Weights of a small audio frame classifier: widths [96, 112, 144].
Rows from block 4, named by matrix and row number. Each number is 128 + 32 x the weight over its row's rms, rounded and kept within 0 to 255. All counts start at 0. Numbers have three digits each. After the name is the row's rms in percent of the matrix's.
# weight_hh_l0_reverse: LSTM recurrent weights, backward direction (gates i, f, g, o stacked) (model.rnn.1.rnn.weight_hh_l0_reverse, 768x192), inputs 0-191
weight_hh_l0_reverse.324 101:148151121136086137133166139163138124131121093165154144094138137135110160146161094114154122143161084138158096117076132154107164092077120069116095148115136149141073153082187155132110103199138125185192147118111145096111085124181149085122182139161112113135169099190114116108146176074166179080194118095125191142080170116165099111148156083173110121222158137117147097140129086084168123141176163133146065091094106135072054099161142138127135140137108164171123147111060089098173109126074092086106098142159163141134156160076144131085150170138105104117125147081111132094180153111166153126
weight_hh_l0_reverse.325 110:153177150135091143097114087141146135098134094100081120163100106105160143166114121174125099183078081176148080131087125155104070086109104135163127087087150116094179120159121135087109130161168096153184088155071121110113095183131113158131102152102129101094157172126117156112101197139103159136087085075124089098159167105099151129134085125152105154144148137136056118163125052131087097071066164075102166162113153117103121104093131098121202144169128114167150164099185139141111151113114100152126089124132136117171108084160191149084109176100190093145098159089097139064132187101164136152
weight_hh_l0_reverse.326 113:162144087151143133060159139096139109152094115156116110070178116120138154143133088061186111119069062111160128162156155124119075164132158135104079118122103135075108127113144175143067103142191071096195139119098072111105070132185152140142146114190172174112160103196123145179167144129127130138137105108147110117126106163140087115132117135148141099170105154123108166132145066104062106087131136110077172096085150147194126089114125101156147119165157174100116091096156135139127073152124123122113133123107166138115060100086104142130204070155095176115101107139068142098094184134143169153
weight_hh_l0_reverse.327 117:076119077114085126134136114142157127134112179123164114142162208103063194111139152165084101126073083172131089096121173123101094161112145151121113118164119126149135165171195136069102122161169148148142094128071088077145134105156141075105171148101138147180107092174162151089091132117097124125173167136089176108104132098078086177168097116124099176158092105175099085094124134108160105083091155143117107115137128084135151091124109163102146088111140112162102157108160175096126146110081172154139131164153195142142106064112095191068107128141140100180107090118092145147136178173076166169
weight_hh_l0_reverse.328 110:133092075117069187094106108147096079206133156119130151122150140156154142165149134109150171153154160145109131106127108149172075058125148069153138160092107122139133133139188187109085157160155139143172139061126118088070086139191208130185098196105134172148099084151096153080132138140120091115158136105150097103158158147153103159107145150179130174172108141128115143087096093112099142083126156144124100166150112124126099090087178122127094170143134125150117149083142117171128083105074157127111144177198118155147118120120144172091177159155108171070114056122128128091162176151192108146
weight_hh_l0_reverse.329 104:145149153101070156140126136121106120147100096123168142098116157111163172185163086134106127170112135164134148136139163187124116154069088188189078116096173177142178138103141149093095118126154102156097054117101101116113083097124172132173186144132096092182032173119124085122084120085160113101127148153144138189111174158107122119129133158132150126073133155072174098125152065163118083111105115067126103149068136149147079125136135114121120148104090101122110164164169084097118138140120156129212153167108132185120119163152094133129147139128121155084138081078109121083125196192148178144
weight_hh_l0_reverse.330 109:148143073175070108152192144161145127108077127095165132136081155103162142126144119172092075146077163164169077096171153127123130104099052113133044080091131088083160102082092157177096122192105159139176115146140107160100116112174152094111115084101156108184082130097144162112171125128097120135194147181065134158084201155163113174133123141122146184162132103155102142123088070128163127099133090081135154114154107158138088149109082134169079115156175113111073166142087129141141122104120174121123140108151149141101148127171085185127113146150119141099138107101159107124151177108114174172
weight_hh_l0_reverse.331 098:128098105139073140141126145106125059113113095072116111125151177143149177144082121124093124157137158170159153159107172089153076106145079145165088090112103170085105086130119190072126097168198131123155091081106081087136044156164147079080134124085175115179105156143160143123139137132177149091097133113118111143128132083138153133109151161103195157168082158078142156079105110116099117131156169143106124101156129099176107086162093101154131142107081112117117157093170077161171132133094184066131114155148169155153092122194119195114148091078135127099118153090088113145085166153152111178
weight_hh_l0_reverse.332 106:084109141147134121099200163168158103182083148103186129140186154144100148147104085136159092147126063141146140138090174122106127085140083149147106162119135206108117137114096203161107123200156074149173069098120078121130106122134153069116105109093163120134094164175121103172143086091197117163122125097124124096109154154174161092112170119085116195171078105164107117109150127107131163125084112077106185119101156167130104149143116127132088165126184152120097111082117092114118147082110188103155148146071120123088134172080160187155144080111152159094103160157087115130153184111158126135
weight_hh_l0_reverse.333 121:109131104110105111107130108132102070111112109073141138078123099153146142147117142105177171171093060095142097159117109134111094157091145186154203128091086081076167141173102132086108076160110081098171133108125062058081064142202153169200109154166160144113117104169110201132135106089096094100156142113105103140131111144135127131136109101125136159075146106130071108149099137138128130102169189081103062159126120151154170136152096133170153124161121159156142145169182121144106144139127099080085063114123157183119116152145147157126100131091102130140153157124092075058105186172118146120
weight_hh_l0_reverse.334 102:167097144142154154114130080138177064151181123087153161071133118078092115183121169078179144090087134135158063099139178143080134121136082136142141190153173111154097131106156176154122155141142133129169078109107105079159129108127112155095161133189101168178133083141137093099164134153092133094181111148151159151074180120076109134096100160121142119132108091167077116099111121136130173131101142091105142178143126125158089088067089178145164113129107108128118132112145115205135099077095164064171098146063169145146111184130180115143059110128093145141171100125090090165141141186124152143
weight_hh_l0_reverse.335 104:092133102114123126135153100167130139160099133094099121073180208129121172167174147150129147184185140163105111182124129087127103045053145150155155154154134104124150141144172084073129151114172117169110120164112086095093150126141113115136189142103128157114115128136158109184156126098160170074118108096133138101138139071199101148176161111122084128094152180160134133119140154125083109122121151098132134141140181106120147148109166171144149125134142102074151152128154159187170125158117101156143137144114100138072157124053108212087109145039183119136132093081113092072130168066104093091
weight_hh_l0_reverse.336 102:136143111097116152157142091158134150146142120069113127111132163123065126149122144086145116189107162125192138170146129197123144095115118109113170167163164153138136120123121148136099153162167112136168095164058114099123108116150092111154135117134076125066098099178085123139183089140094150075106063151149160157121157102125078145134152163115105161101067157149154100104160124147122084136110195059102074122075141084101148119095090107096131096124130115129187177175155135075156119056087094072146141163140183084082103080124142132125084075095069181152130166166182163107097126109133124188
weight_hh_l0_reverse.337 102:175104086095179117117096144088150127174131130148149100107091103127106101129148163096119079119163163127147074123132181115107150136180115153145099156110181142111096104179148075081065125134138075152190099093134164113114129186121118129113095152119162149091103094087156119148130129099111101069095144145186161112078142094185113098056162200107082139163152156149129187138126123141161113123120128142144126096117158091151106154154088108123149095174069121172079182162163145089157132144110051144121083194081109095108068108176187137110127186106157170156149146178082150143123136091119131180
weight_hh_l0_reverse.338 093:148153145092147069153132162096123146104161097095157132141177081134098127175148155169076136149078071145108143191152149191112157157137056160105189103102089072100103069176145107078096155138116066078094129154102113093064074154185165096135117161139105155149116108150112119143149154083140130142143116161114080152097093153103097088179069103161095141075082141145083120106098104155094127104132207108195128161188179137125128124153098154108103135144117170136116159126176083161120114140087113136142136128156136121180147139098096106115122133112107160094130145134081130137149197132052178133
weight_hh_l0_reverse.339 103:103099132097074106055093133089148088142085151101189094127144160142136114139120118121138098124082155185119111171101147144148165081067138094127061136179122187147152144147133078174096066147114082104162146129122131078088124107189119136119164113118116081109094109138128138205102097090160193099166147134134118173119132085119085135127069172165128172127103173137112099078136085129144182088106166076102111170124094119165079172063140150189124161090103133116125200098109123165147110160143164109127095129128154098161142136075082109138147137103120114086158097190072125125152186120158102124